{
  "arch": "vit",
  "model": "image embedding model",
  "dataset": "made-up waving flags",
  "train_examples": 195000,
  "image_size": 48,
  "crop_scale_min": 0.8,
  "horizontal_flip": false,
  "targets": ["layout"],
  "num_classes": 15,
  "embedding_dim": 192,
  "norm": "layernorm",
  "norm_position": "pre",
  "hidden_act": "squared_relu",
  "mlp_ratio": 4,
  "head_dim": 64,
  "fused_qkv": false,
  "bias": "all",
  "qk_norm": false,
  "parallel_block": false,
  "inner_norm": false,
  "moe": "soft",
  "drop_path": 0.15,
  "num_experts": 8,
  "moe_every": 2,
  "expert_mlp_ratio": 2,
  "slots_per_expert": 2,
  "shared_expert": false,
  "patch_size": [6, 6],
  "layers": 10,
  "width": 256,
  "positions": "sincos",
  "pooling": "mean",
  "am_softmax_margin": 0.2,
  "am_softmax_scale": 30,
  "residual_init": "zero_last",
  "optimizer": "muon",
  "muon_scale": "match_rms_adamw",
  "learning_rate": 0.0038,
  "momentum": 0.95,
  "nesterov": true,
  "orthogonalizer": "polar_express",
  "adamw_lr_other_params": 0.0026,
  "magnitude_pruning": 0.5,
  "max_steps": 18900,
  "batch_size": 128,
  "epochs": 12.4,
  "lr_schedule": "cosine",
  "final_lr_fraction": 0.05,
  "warmup_steps": 370,
  "weight_decay": 0.04,
  "adamw_weight_decay_other_params": 0.01
}
Rows from block 6 of a small image embedding model, named by matrix and row number. Rows with one number belong to one neuron. Each number is 128 + 24 x the weight over its row's rms, rounded and kept within 0 to 255. All counts start at 0. Numbers have three digits each.
After each neuron's rows are labels from the 100 images, of 14976, where the neuron reaches its highest value: "top examples" is what is common among them. Only what is clearly more common there than usual is listed. The data: made-up waving flags. In brackets: how many of the 100.
# fc1: MLP up (model.blocks.6.mlp.fc1.weight, 1024x256), inputs 0-255
# fc2: MLP down (model.blocks.6.mlp.fc2.weight, 256x1024, transposed), outputs 0-255

fc1.89:192097136166148116128128171135128090173126093108140106096110128146128180162155096114128128128152143124148115120128150128112114116150128098146128120128080110128142152098094128133148163128128128128116095116096220128128103101138178120128161149128110117128128161128128123103128158128121137158128146128131097116114128133148130102128094126153128116121091105122178175101099128105205128116105085153136138140128128128152107114128062128159128128128128128128114112104128128128141145128129146128134153095136128137112141180150080157128128128113128121154107133128132114128107150144117128127128136165078106180128081118128094128128172142128137116128133118174128099128107128128090128128147101153160098115148044175107045128189128128089128155145128129109145128163128155127145128108141082
fc2.89:128166103128149141128128128163128113105094128140094174128128116100119139082102139115146128121128097156145150166108128128107085070128105155078164127100128128128127122128128146162128128134137152111197128117123090091088128189137128140104169111147111128115144109165162142186150128112094124128148128115069133102136162151078155128157137105149150128150135097128106072167128108090103121103147143128128110142147076144082150095128112128128128105159128106159173110128128100159125128153128128178117126135077142047114111112128151128139126141163083128154100148155097128144166137115096128099123128159128070145141141114128128106144128117174110130104128188128128134095140126112128146143156128135128148101106137134128102088128118128114161146123160149148132128146133147112158080142105128
top examples: quarters (38); three horizontal bands (37)

fc1.586:098128083105128139128163156144136107149103128128128155152158137108116151095101078088128140070176150112095139141150114128128128128095081149081091128128161156128133128146160116128185080138105128097146128128128135128104095128092156128132115149118085123141113105119117142142128110128146187141128099140087094128128145099176141128081128114104128149163157165128165098150128101175143110141112128099141138158135118122177112161079137128113121119077138128154142124112128175128128122115086125080155128084128099101140128128102151128128167139147109151112155128134128131143076128128128145128144101122162111164106128147107128117107182128101128128094128136087128132123104089128138128090128128186130146097128128166128156149116136154135168128148126125206138115128124128152159139128063151
fc2.586:145163170093128119140133115128128096117120102128094163107174128128128122106128143167107095105103128148114095112079114130142128111168128147138178106141140102184134136136128158135096128128141144113154092128090077148119110123114141082128175112128105128147110162118132117128128211154139128128107147094140128109164157128115112128139128118128128109069107107112120116128135151113128070147143128149106110106128144101112126128128096153104144125166128128096151135168145093140160071072128114128127077135169157161166151121128128085114102128144128128128113080128169128128093123128105172131117089128128127128156174109139128148128128128166128128155098139131159112128143128065161128127158102073167133118101169122188128109128138128103143161164128128128150139128150128067157135128128161
top examples: triangle at the hoist (37)

fc1.423:077128148148092166108162112111118160146103114119118128089162140112133101146128164116097068121128153137128138156128139161121151145128158128118128138128147137138138150082163128105128079159096165116142133128108128128112136111065142171141161155103128128151082128173116143150152152142135114083109128128154122128104112092141101109128157099128084128103122109139148128144116128097114108156163108149113162128115128128116143104128128178145128149144089065128114146205170120142128128128074094156137128152146117150117128147142128128106128128128099091128167140108128106128118087128099128086108113111110101143122150161106128143095137147144114144093128103168141092147128128113128107146178150104120148198145106167128128097118113106128104155153107200148128149085128098096128089101147128
fc2.423:128148104152158115135153164128176128101128150146109153174069144117110094156172128128120128150128137138085115128148128151145117099105128128167100141083097147128104128145106175152128178116128128121110153108111128133086144091141154108101128097128174119103161128087128121118128144141128167175164159128117128128128161157128164141128149128097128115128188128112095138094128114187128113090139128096151115128128111100149138141123102116088149128086170146111098107063163155103157136153170160104145104150146159128121146086093106148144112176100139128150107034146128128139113128128158088154114128082145148128145087096128146080154128117112121099128086128103117128139116110121128136143097139094128099090140110128142128122165110140140094128144132137128139106128128140123102143142138151
top examples: three horizontal bands (25)

fc1.561:128128128128128128128128128066128128128128128128128128128180128128128128128069128128128063128128186128086128128128084128072128128128128128128128128190128128128128128128128128128128128128058128128128128128128128128128128128128128128128222128128128192128128128128128128128128128128128128128128128066128158128128128128128128128128128128128128128083128128128128128128128128091128136128128128128162128128128128128128128069179128128128128128128069166128128128196176128128128128128128180128128128128128128128128128128187128071128128063128128128128128128128128128128128234128128238078128128128174128128128128128059128128128128128128128128101065128128128128128128128128109160128128128128128128128128128192066128128128128128128048128176128128128128128177128128089128128160128128
fc2.561:200197128168128128128128128128128082128128128128128128128128097128128128128128128128128128128128019128128128128128128128128128128128128185128128128128128128128128128128128128104163128119128202128128128100128128128128128128128128097122194128128128128138199128128128128128182128128128128128128128128082128128128128169068128128128128175128094128128128128128128128128128128128096128128128128128128128128128128128128128128128128128128128128128128128128181089128128128128128128128128128128128128128128128128128106138128128128184128128064128128128128093128128175177161128086128128181128056128128128128128128128128128105128102128051128184207167128128155066069128128128128128020128093128128128128128128128196128128128128128128128128128128217128095128128128128128128128076128128
top examples: two horizontal bands (95)

fc1.112:128128128128156191105128071128128128177128128128128128128128128128128109128128104157128147128128128128169128128128156128159095128088128128128128157128165176128128128090128128128128128128128128128171105128128128128085128128128128078128128097128128128152154128128128128128152128128101128128105174128165128128104128128128128128160164167182128128104128128090128128180128069128128128128128128128128128128128128186128174128128164128128128089128128128128128098128128128170072128159128128165128166128128128092089128128147160128128066128128058128128062128092091128093128102174128128081128128186128128128128128128128128096184128128128159128128160128128128128128090128128128128128128103197103128176128128095128081178202128155073128094128187128095062128090156128128128128088128128
fc2.112:128128128128128128128128128128128128128128128128166128128128128096128187128128128128128128128128128128072128128128101091104128128162128180128103128128128128076128128128128128167128128128100128177058083153128069128182128086128164128128128128128128128086080128128128128073091128128159128128128086128128128128128128128128156128128083128080172109128168128128128128083128156128181128128170128094128128128128128128151128080128057128128128128128128128153155162128128128128159128107128128128177128171128128128181128128128087072128158128128128183128128162162084128128085100128128128128128128065128159128128189079128128128128128128128128128128128181128128128128202128128128128128128128074128128064089128128072128128128128128175128152128128128164169128128128188164128128128169128
top examples: many stripes (76)

fc1.616:120128128128128128111128177146128104128128128128109154156100128115095173153128128128128115128096128128128128161128102128128144128142083120128176154194098128091161148128153128060081104128170128168090145108143128163128128164061161150128128128128149092098092146128148128157169149094183128128128098112128149116114128150156089128128158128156128108128128128115188128128162099128161128128095128150128124128103128139082157102128128159128146107107128075106164082169154128160144128128128099128153137128151128105149145108106151128100085107175073128147161148108107128128128128181151112113128120152128106128128100155128128149113169128128148128114151119128100167083107158116103128128149128106099144140079100128113128139086128103119164128160157128139128067110161091128096166156128094
fc2.616:128128111145105128102148128128083128140107146128128128115128112115100148105128128128128128185128146115101099137089097143128128116091128211128082128106128088172062128107128092168128128128182187128168128128139128118113128089115141128128128105128118163128147149103108154193128102128144105158118161156113097128128106090156170117092128128148185138078128163142128128173152144128079140171098115115128128166128098112152121128121128140097128128173148155153115114105115128141128150128099128128128128146110128106128087116180112098163141161091128160100100099128152128151171078104128128170089128128110167147151118151128105128169145154128128152144128151097128128128132089128128128128109128128128140113117128152128128128115128157158095146104084128150168077128128128092090151083158154
top examples: border (41)

fc1.646:145158128128128128177196210128128082128090128081128128106095159128128128128128128083100078098128128128128128128128093162085128128128200128100128128128128128158158128128128128128128168169128128128128128128128128128128163097128128103128128128128073128128128128104128128165070128128128128128128071128128128128091109128128128167128128128128128128128084163087174128071128146128067128095175128128166099128173128128128128128095128128128128128128128128170128128159098128128128182128089128155171091069158128128128091128128128128074128128147128128168128128095128128128128128128128128062128128128073128162110128128163165128092139128110092096128142128128128128160128094157128165128128103102128128128158170128128084128128128128170128128093128154086128093128067128128159103104128128
fc2.646:128128128128128117088110128128128128128128108128128128096128158128128074087107128128128166128128128159128128199074128128155128128163128128128128091128128081128128150128146099128128128128128128128128128128095066128098128128103128128181128128128128128128128128128128195128091128163128173128100172128128128164152128128128128081152128128162128098128128070182128088128128128128128083128128128128107169092128144128128128168128156128166128128086128128090128128087161128128152128128128128128100101163108128090128128128128128128128128128128128128101128128192111128128128171128128128128128128128187128157128128128128094148128095128166128183128128128180128128128128156128128081128128178128099084103084128079128180128128095080128187046091167128128128173128155128109072178128167128
top examples: two horizontal bands (44); diagonal split (30)

fc1.686:128128128128089112141098181128128165164086111128128168131145128128128128117128128135128113148145128128128128105134128128181128128073128128128148128128128097097138162093128150158128128128108110128128128128105059081128116128141087128128128184164128128155128141128103155128109185128107128128137128128128096128128128128131128104111128183163128073129128100139164154128106067128128128086128128065128132128101160128128096121128128128173128128128128128128128088106128174153128128128108080171070121128098111128128166128128128128149160128163128128167128128078128128128128128128159106093128146087128128173128128172082199128090170101172128119149128146093106128128086128128128173128128102091162128092128096185149110128128128180128180128128109094128128128128128082166175105143104128
fc2.686:128166128087087100093128128128128152128188128128128158128167128128181128169128128128153114128176158128081108128153136168085128105157128128100128107128128128128157128128050111094128141128128128159114128128164093092113046079128128114106128128047087128078106136165099128150180128128128095103128128128128128111128109128189145128152128128128128165128128144128128144128128128128101128128090166128083128128128128128190128156140128128128128087168128158159128128082114128162128128107128128128128107128168155128128128177172128143160128142091128104128128102128091128072166071128107128162163128161117128110128136120128128141153153128128097128156128128128128104128128148146128170128092099101128165128135121148104086158128128154185106128124128157128091128128146128102162128128128128
top examples: three horizontal bands (71)

fc1.178:146128128128160128128128128128128092128113128128128125187155128128128128113128128112128128128128128128159144128163128175128158128128128128128168128163128155128128128128128128134128128128103159128128081128128128128063128128152128128128128128128114169128110128128128128144128128128128128128128104128128128128128128128128128128128098128128128128107193128128128128135128119121058080128128128149172161183128128168105138130134128119069128128054128128128128128120128116128051200204128128128191046128128062135128128146128141128128128128078128127116165099128128128128128128128191140107183089077128128128128128128128073128138128103132078182127128128076128128133114128082128207128186128128128128140113168127128128128122128128128128107128162128128128128128128163128128226128096128
fc2.178:128128128128142169149133158143112128100128128137128136145128128128128128128128128157128128128128128128082137128091128091128127128128128128128092128128128128128112128128102118097128128178131128128104124153128154141167101160077068109092128128111128128092128176128128151196148128128128166094061117065155173128128128167128135167076076128128158103128128128128076184128128128171128101105128197128128128177128128118142128083128128128128128067127128128128139128128128128145138128080128093128143128141191128163128128033095123123128175128126128128128128128115128128128163196079097128128128082128148197128128128128128128128128200076095128128128128131128128128128170111128128128128128128128128128128128177123101128129128091126128098128128128128128176109117128104128128171169128128
top examples: triangle at the hoist (47); three vertical bands (28)

fc1.71:128128095129084128128108128128097128128128128128169128128093108096128128048128128128128156160128128165197128128127148128128115128064128128128128128105081188128128169147128128164128128108128128128091093098128128128168128128128128128128126128128128128128110113128114128128128128097128128082079128173128128128128100128128128128128031128082128109128161090088128128128128160128070128128167128128128103128128128128128128095114128129168128077128128128128085128111088138155128167128172128128128177186128092128080128128117157128128185127128128128118128128096092128103128128128128128128107109128128200128128109133128128143128153143128128128128128082129190128168107128098128128141128128128128128128168128192128122104128128128088128128203128128146128126140189161128183145128064128
fc2.71:120128095128128128128128128128139122128128128128128157128128141177147128128161164130170046128128128128128103128177143128128128128133156128128138128107128092128128104128128128185128128152169105128128128128086014128104114083128134128128189128128128171128145128128128146128197181128128128128047167089128128137140128128146124128138128168128128121051128128128093128128107135128128089128128164128162131128138128116128128086168128128128128125128111128128078128131109128128128128128128128128075087171163162128128128099128128142126148128128128128172115103091111105128182128128112128128179128128128072128128138097161128181128128136128096128128087128183097128173128093128084128128128128120128128128102128135128128128097128200121161128128128056128128128128147128128128128179128128
top examples: three horizontal bands (99)

fc1.693:128121128101092150104112094139128136137128158151128145122139114128122150114073126128128128113152128106128152128128144158128095094128110128096136136128128092128149146145088128128168128152140138112093106088145160099099127128128171101168081128115134087158139162128086111080128128117097128110128147163155149148077163119154127101140128106096128192161103149120110136118140075128136124172158140128137128128149101147146128128128128158128097150102128115110067168145138128152103110102153103128161128158148111128121128099128146128128137128095180103120132097090128166178144143128136145175128113108199096125128128112160128105157122130128128167073133190091164115100098134097081128141141107139095128128114114153128128128138156128144110128152139074175128125107140165147055146083128128
fc2.693:120137128164128118128112118140096112101159128105128179192128099151128154182145111110139115149063128175143115146146140092128128103101145113125144128111100138095096170148144128141142092128093111128158114128115128128107167128105105171128112103101128139067111128115145125146110086189172173142114128119091128128128128166128128128156160128148099101128128146145164154088128128101118128128099113142150128128089143109163128128110108128075128128140104131157160096128128133128128152120111066152096128128089087148093149131133114128156118182171128128177094161128128128044113117128149142070149128143158153101128155111128128114128135104107128128122155094153086140132092144128128140165175161137137165117128117116128156118112148104110128128083146117110128128110167153154128124136168106
top examples: diagonal band (74)

fc1.16:157148128128128128142128128128140128128128128156160128128142128128179128105059160128104075128128089128128128128128128128147128110128148146128144084128153128128128128104128148128178128146128128128149128152095128163128128116128128128128128128128128198084091110128128189114075110106128120128128128128089176128128128128128128128165128161128128085136108128128162151148128074090075128128128128128128128128101150152153128128128160128095090142128163175128128128128128102128052128128128128128128128128115128165128128128128110160168128110076070097109088128128138128128159106128128172121157091128128112128128128156111069185128128128128128150192128117090128108132128104119128209128062084128128128135128149128087086128201128128112128128128200085159154150116128149128154128164128128
fc2.16:128128196147128128128128173128088161128092179116128073128128175082128128128148128151128128128166128128128128152147128128128148128108085128094128128152142143116128128128185139089113124128128128128077159165128157128128083128128128128128148160154128128083174128161128128099128128128082146106100115128109146128128128128128128128128128112128159128151161128162066128179132128137150104112131109128170128156128128128096128128128128128099104059128128128128128096128128156100128102128090128128149056128144142091128176128111128152164128084133135100128128128128122091155160169137128128128079075128090161079100128083137128138069118128128094128110128080128103128105154133165082154096103128155151184101128099104128128181128128128128176142136128111128099137158149102095128145128103149
top examples: many stripes (42); plain field (35)

fc1.451:128128128128179197128065080069128128128128128178128128128128128121128128080128128128128155128128128128128113128174074046128128128099188150128128098128128128128140128128080128103128128107139128128128095184128067128128128128128182128128128128108128128128128187128099104128128183128128128183128128128128128138144128128128128128128128091128128128113128128128082128146128128128128156128158128091153128112128128128194068144128128161128128128104158128128108128162128128128128128099128128128128124200128070117128128128169128128128169170128128156128128128123128128156128128062128128128128128128128128128128128128079128128085128128128128137062128173175141128175128170128095167116128128150128083128103128128096163128128122109096156128128177179069100128128128128079128128128107128
fc2.451:128128186167128128128128128128128177128128128128097098128161128128154151128128153128183099179063140128128128128128128128128128128128082128128128128128128128128128128128128128128128128128128128128114128087128195128128128128047128128128128128128128128152155048128187128208128128128128128128108104128092128128054128128110128145128128128128163128085128128128128197128144128128128112128128128128128127170128122128055202099111128128128138128225128128128128128128128128128128128128128110128128128128128128128087159128128128139128128088128128081128093122085128088128128128135120128164128061145128128183128128128128128128128128128051128128147183128128128078115128128128128128128182128128128128088128201128152128128094128180128128128128128128177160128128128090128128128128128128
top examples: three horizontal bands (82)

fc1.454:128092128128136128128054128128128128115128194128128143128128128128128153128128176141128128128116128125128128080094118166128128128126107077128128098089162161128121128130138128128145128103128092132128128128141128145128128145128103104135071142128154057128128105155128093149086188171128121119128128162128052128128128128172128128128128207100087128128110101128128128128128128152166106158128091150128128128146117128087128128128138128081128133128128116164128120128138128128056178128128128133128142150128146100128128128192128128128153138128128128088128128156128128128128128128128128128173090128128128093179165144156119128139128128128183128128163088053153128158128172128108128109160128128128128128128149056128143156128075160137180129128116134165128128077114128075128155128158099
fc2.454:128106128128128110126160088189128114128182128128128128127128156150128084128128128065128138128128128086128153133139128175128125128076124087128091172091124123166128128094128128138128128128128121113121075102137156094128125128096128145085169128128128146055128080128128128095112128137128117128105080128128128128128185128177192099171196087128128124089080128128128130139160128128106142142170158123123094092132147128128128165128128140134107128091128155128128145128128128169128128128128128143128128149128128128132128128135110128128099159117128128127087169128128088128197128128128154148128142188128128128128128128161115167152173148128126128061128128114126128128140128076128128128087103128128141128128129161128128047128148128128082189128136173128128128128154185138119128128128152
top examples: border (31)

fc1.276:128128128128158128164128109128128128097128128175171159128128118173128076128128109101128128179116168128128151099128128093156194086128128097128128128104105128074128128128145128151128157084128171111174078099079161128128128128128083182128098128128089063128164111128095128075111128128128128128128128128128128128078128160128107128128128128128128128128128118128168102128128149128082057150142128128128128128158128128175128100128128135128128113128098128128128128128128164128128163128101128128157128108128079128128128128081128128128128128091128161155128128128128129128128128150128128128095128147128128173082128128095093128190128128128128128148077128128128148128128088128128163217098128160175102163128128128172118128169128128128216128128111128106128128128128128158181151156128155
fc2.276:122128184160128128128163128190172128158128128104128100128145128115128128128128128128128128128163128128067102128150128128128155183128161183128130128106108087167180170128128128073128104154128128189087128128112078147128128128128128095128188158106183221128104128128128128128128128128128128128128128128128143128163128085128128128128118128157128095105157175128088104088128116128128135128128128128128128128128168128084128091143105128128128128201128128128095128128153128128128071128100128128128128128128128087087174128148088128128128128128089128124128074145104117128128128128128128128128128128202128128173103128128128110099128128082112134107128128128145095091128128100128128128128128128128102128174128128099128070128145128128128128170120128128167128096128128116204128128128063
top examples: triangle at the hoist (53); grey (53); blue (46)

fc1.600:128174114113175184128138106118142127157151158128142135128143128137149128107125164111135084161173076074147150155128128157128128133074140112144138128150136186128103148128172128128115115128128138101103114139193116128128113145104103128163138110108102157128093126130159107074128171085128184104165103151067128126128082120114089128128119148114103128152145128128097128142088128099128110128177128100094128142128128130138125089128120082120129128113133107155170130128103147162156128181161128128153182154128128129197152106115101128128128147130138104128125128128128144128103128136116125090128148126128128112106078133168145128118102106108190128112109091128128130086123121128128097128149141136128184166128111128115158140128081102122090104128128087074125138152120101128146128101111100
fc2.600:163099128128153070128128189079128128110091149128172120124128140184162128128096097147160088128129110128128106103113149090128156128114128128175099129109111160139146128073113159128131172128119159067128191106121128111126110128105138144072128121154152128150182147146131111143062165128128125093103145128128128103097091106128084164104170135128089130095140147120128185126087122128128124124172132128117120121128138128105159139128091120148159176128128086128128128134128115117176091128128128128128121133116128132128128122108145158145079120153128132109111131109105164128121125121128153143119135142128144128115128163128128128124081130172136172141168149159106107134231109122131117157111070156128128058128150125128124128142090120121122128128159128134131127128128128145128138136128139
top examples: border (72)

fc1.313:128128128120128136147113094101073107128086116128128143128128093103143107140123151095139147149118102107128128113141139134140161070114131128100150132128123129185121197106106150113142128165128172147128171088099105128088149141050117116090188106135128128128159075121128109087122125108144114128128111113117122128128098128180158128108170116156084166128116141130128115167128123114139128149150094128128116131128080128105110127066193104124137128134148131153128119121085106179116082140159136147128128133163145128178171139131161163128156102144160128092137128128111101084122104118094128129174135128094128165132164123168109181108086175124142128140170131084128128147093132101125125128128138133122122118155128128108128106128123158159128095123128141162117132127128142148173112128128105
fc2.313:128109134144128128154137158128099155123136128149128128128148128153165128162092117119128175176120128173190153128128114172129128116128094158113141113140114117128132166191093076120128188100128180122132151120128132132172135133188128098099156128171111122128076128155126117168080094099122128128147162096094145128121172188153142081085128070097105148087094103166120128143110128153128128117128149128128162128125151142082128128125128128128165130171135131128128116157138093128128151098101140143098125136128128153152128138116091128147108128111128128120128133128086128136151163117078125108113073083168157128136124128136156143151090109118128121136122160128121098100154116112131142107119122128096091147128124122112154145128082125128076085106129092128124068131112107131128132132158100
top examples: border (91)

fc1.359:128128128144155128161153128106184155128083128128133157128138128128128128105092140167164128094154128128151110115105105128128128128101128143180128162093128128128086128147059160080138181126137128128128128128139181064128146125128128105115128128128101128116128128128146159115128120103121173128130069128128171128128128128128147128151128189148143115128116079119128163128192128128015128128147093128128184128128128162128075143128128128128128167151128128073106128128148128128107123177128128090158089136146128133128144128149128128117159143095128128136128128142163133128106128186128151128128128128134128155098128148128128128123128108128156128141181139134098128161105113082125128099141071128132128117114154128106128128128143097128128128195156084112128111128128076139101128110077092
fc2.359:138128104154124128155128168130093101149155128072120128133128113107128106140128128093139108128139128128108165153152128088141111122128095171077150099157128128157128116139117128118100079145128128134086156128119128128128128128128093106138143128145128128128150128128128099128128158128148128067061103082102093128136137128088115161096192111119096128127170131146085128128062092159161121183097147128150128138128128126103194121128128133128128088133107159128161162109128128109102171119115128103128175136142138153128100107128102099082128115128128155128152121102147120128200186149128149093158128112128128128128128175128156157084128110154128128088128132128134128080128117165113139128114170128136169119101135138128128148149184115128192114166089128095107109097128155128157128111128128
top examples: quarters (34)

fc1.533:128128091128128128128091155118128128128186128128157128128128128128128128128064128147128128128036128206128128128128128128128082123103128128128128148128062128128128128128128128147169119128128184128128128119153128128158148128102128128128128128128128128127128089128172128128172194128128052091110112128128128128128075112128110128177128158128128128128128128128142079128106103222128128128128128095128128205177128128128128122128103112128128128128128128128128128128081128132083128128166128128059197128128128128060128128174136158128128128128137156153101135128128128119128125128172128128128128093103165191128108141128084128128128149162204128153128128128128128141064128102128128147128128128128128132141128176164128128128129128128124128128128094128128085128128128128092128128128128
fc2.533:128163128128088081128128091128128177128128095128058164168158128168128128128187128128128129128128113128096128128111159106128128128128143128083128091084128128128128128128128128128128161172128112128128128128128094128100128079128128128128128128162128128145202128181128173128128128144128128128128128128128128128097128128128128128173128128128128147084068128128128117128128128109094128128128128128096128116128128183157128128128128164206128151128128128128128169128077128128128077075128112136128076167128196128164128128050128128128150163128173128128122183128128128128128128128128128128096128128128168128128142116128128162128128128128128144099068128128165098128077128107128128128128128128128104065128128123151128128128128183128128185188128051128128128128182128128158128128128128
top examples: three horizontal bands (86)

fc1.395:128128128128170080128128128128128094158128128128128128161147162160128147099128106148128126084128139128128128128116132109142118128128128128076145128128143202128103085128175101128128091128126128128158117128126128087146128150155158128090128063071099127128128159128080087148128074128128078128128128091128128128153128128128181128128172138128171128111102128110128128128164082113098128128176128128128122083170114118128128157128174128128131159128099152152128128099161090128139141198128128128082128100128156064130183128071128128128128174128128128088128128146128099128128103128129172128128128128128109128128135128116128128178128120101128070128128128100128128128164116146128104128062151111152128128128140128173147128128128172128106128053128128104128128115113093155128159075128161
fc2.395:128128103128128153150184128128128128128162128128162128090092130128128134128128187087103128128109128122116128128128156128127086128128128128128128128128070150108128124128105128128128163128165128153128087176128128157179128165102141128156129128155128128128111128113160128095128149209170128128163109163083154065085105128128144134128128120143204135128128126172110128128099128128128111134140128128128100062126128144128183128128061128173128033116128103128128151082128176154080176137128128128160102128092096123127086128152106128128122110093128128128128128128128163153128146128128128148128157128128190128128128128066181128128128128128123128138128128139157099157128128091145128128140128128128128092128097128070174128128128105128120128128105107128158128128128128178166128128144128
top examples: many stripes (100)

fc1.524:097093128128128128128128087122128128092128128128128105135128128128128128128163128128128128128128081117209128128146188128104128168128128128128128079087171128128128079128128088128128128164103128128128128128100176128128128128128157128128116128132128128128128128128128128045128098096128197128128128128099149087104128115142128128176128128126128128128128128128128128128114128128128128162150097128128128128128082141128128108128128068128128128154128128128156176128128128128128169128128111099128092188128044161098177118176164128128128128161162128128153128128128128073128128128128128170087060128128128128128128171128128128183074128079128128069128128128128158128128128128067176128128128173163198111087093128128128102145093128128083128128128128128156128128128121170128128150145128
fc2.524:158075128128128155128128128128110128128128128162128078172128128100128128128171155128128079109128166072099128128128128128236128128128128128128128128169128114128075128128128189128128098128167090171085105097128128128128128128128128128150128156128128128092128128128074128128128128086128128175128146154128168128128128187128128128128148168111128155128128128128078128128128128128128172158128128128124128145128128128165128169128128128128128066128149128128162128128128160128086128128089128169178128128190128128128172128128115128128065083128128128128128128095128128128101128128128189159128128128128128112068128128125128169128171128111128128128112093102128128128105128128174128097080128091128128128140128134128083128128196128128128128128128172098128128097128128128045083128128128
top examples: two horizontal bands (38); two vertical bands (28)

fc1.371:170128128092128084128128128128128128128128128128103128128164085128128160068128128128128070128128128128128108128128176128128128028170128128128128067075161128109128128128160128128128128128128128128151128111069085128128128069128128128128128087128128183090128067128128128128128128031128128128128128128090128128128215128128128128128128128128128128128076128128128128165088128128128128165128128128198128128168128128149175128173056128128128128128128128191128128128128165128128128128186084128128128128128086128128119128182128128128128128158128128128128128049128187167066128128159128128128128128128128128128128090128150128128148128128128156128128128170128128190128128128128128128128128128128128103128128163128128128176128128128128160128128128128128128128128128128128128128128128
fc2.371:128128128128071128128128128128128128128128128128128165128128160100128128128128128128128128105128050202101128149128128128128128128089128128128128128128070128128128128128128128128128177183128128083103128128128128096091080128128128128128128158128128128128079158166128151128128128128128128128071128163128128128128092184191128045128128128128128128128128128128128128128128076128128128128128067128079179128128128160187128180128128166128128128128128128128093078059128128128128090128105164128128128128128185128128174128128128128128177128106128128128094128203128089128128128182128149128128080128128128152128128128128128128128128128128128128128153128128043083081066128128184128128128128057128128161128168128128128128128128107128128128128079128128128128128128128128128128128128128
top examples: three horizontal bands (82); green (45)

fc1.304:117182128106165144111165096171164089114114101066115143128102095177117177135131128137061128128128127128128096128107110165116128111128138101182147128112128128128159133147151151128087111088128119110081098124128153148139103099096096128099164141147128081154158128098117147118162109121118136125140151111079098128163115155148113122152162106133128128109113128132159114128139139150128171128116151114117155090117182121128128128128116137117128136093145106128128169128128128136139080103139117128135058166128141128139143130106152134117102054102118156118121134105128128076124128101157157102077119111128128120097115128149163135151128128100212128128128138115128128179128128091071144133097155153104113104111128128167128128128137128128117121136155128109147149128113155162155140099071146
fc2.304:099116128161112140143084128134101103090114117139128139157162128128161128110128125166136159121128098110139128128122096121139128128165135128147105178165193151153128101128046108099155072148128181128217128128128134128128085160184131083150135088128128153091166163098073141128128128079103160083128128153105088161128157111114128094128128120165158101151140128158128141153128134111114111154150118125132123149068117167091097128128128128147106128117129085128152118102128139128128112145096150118134127128149162156092149138122128125128133106082093109157128153155114106153149128128128183116079105141107107136118122128128128134128128161147145133128128128071128102085107134128165159152128108128128128128116131070103128107128128147150154128105142128138119157142164117134134156155145128
top examples: border (66)

fc1.430:092144118060138109148104128138078096128098072163128085137128107166121110156097116157116107128172128115123112151128114156143138155128128128111128091103128161128143102136135108140128118159095128103119128119145135145119163077146186170154151122128156137094093150167143143111158120128128142114132112128097128143108135128084093117141149114103128143118149128140117167087128099141090128162128157093128181140138128102143144157101143128152128145095111135128104102175144128138128097172157170135156103084115152116128163147162152121160089128103111103156094105089089128159118110153076146161128113163087138117149095156153101171094136149139165113134178128134136141159116139167099128139128135092128128108128102179135128101148093144108151112141128158144128144066117097120128138110128128
fc2.430:123078128109158128158128112145128141164143138138128189128116128119105163154110150099139128143084061143172111099139169181128142128121128146134128139148171154128113154128112137128171128128128110110128146103085091128128134128112141092096138119128128128145153137182111153092110150187128105121128128157112167106110145128155140115091085136128080104143101090138112114128112166115148119081169090143169114140123128111109146099128109154139128128128159128107112138104155128128156108128091128083164164188128128136100100128145113137133111108128151135097147180128116114108128136109181128081161128087091115143092128097109167128165098112148137110093122128120099093080128102128128128147111128120148107082102148128154128128098122162097128172157128138108149153138083177117145148164144128
top examples: diagonal band (70); saltire (28)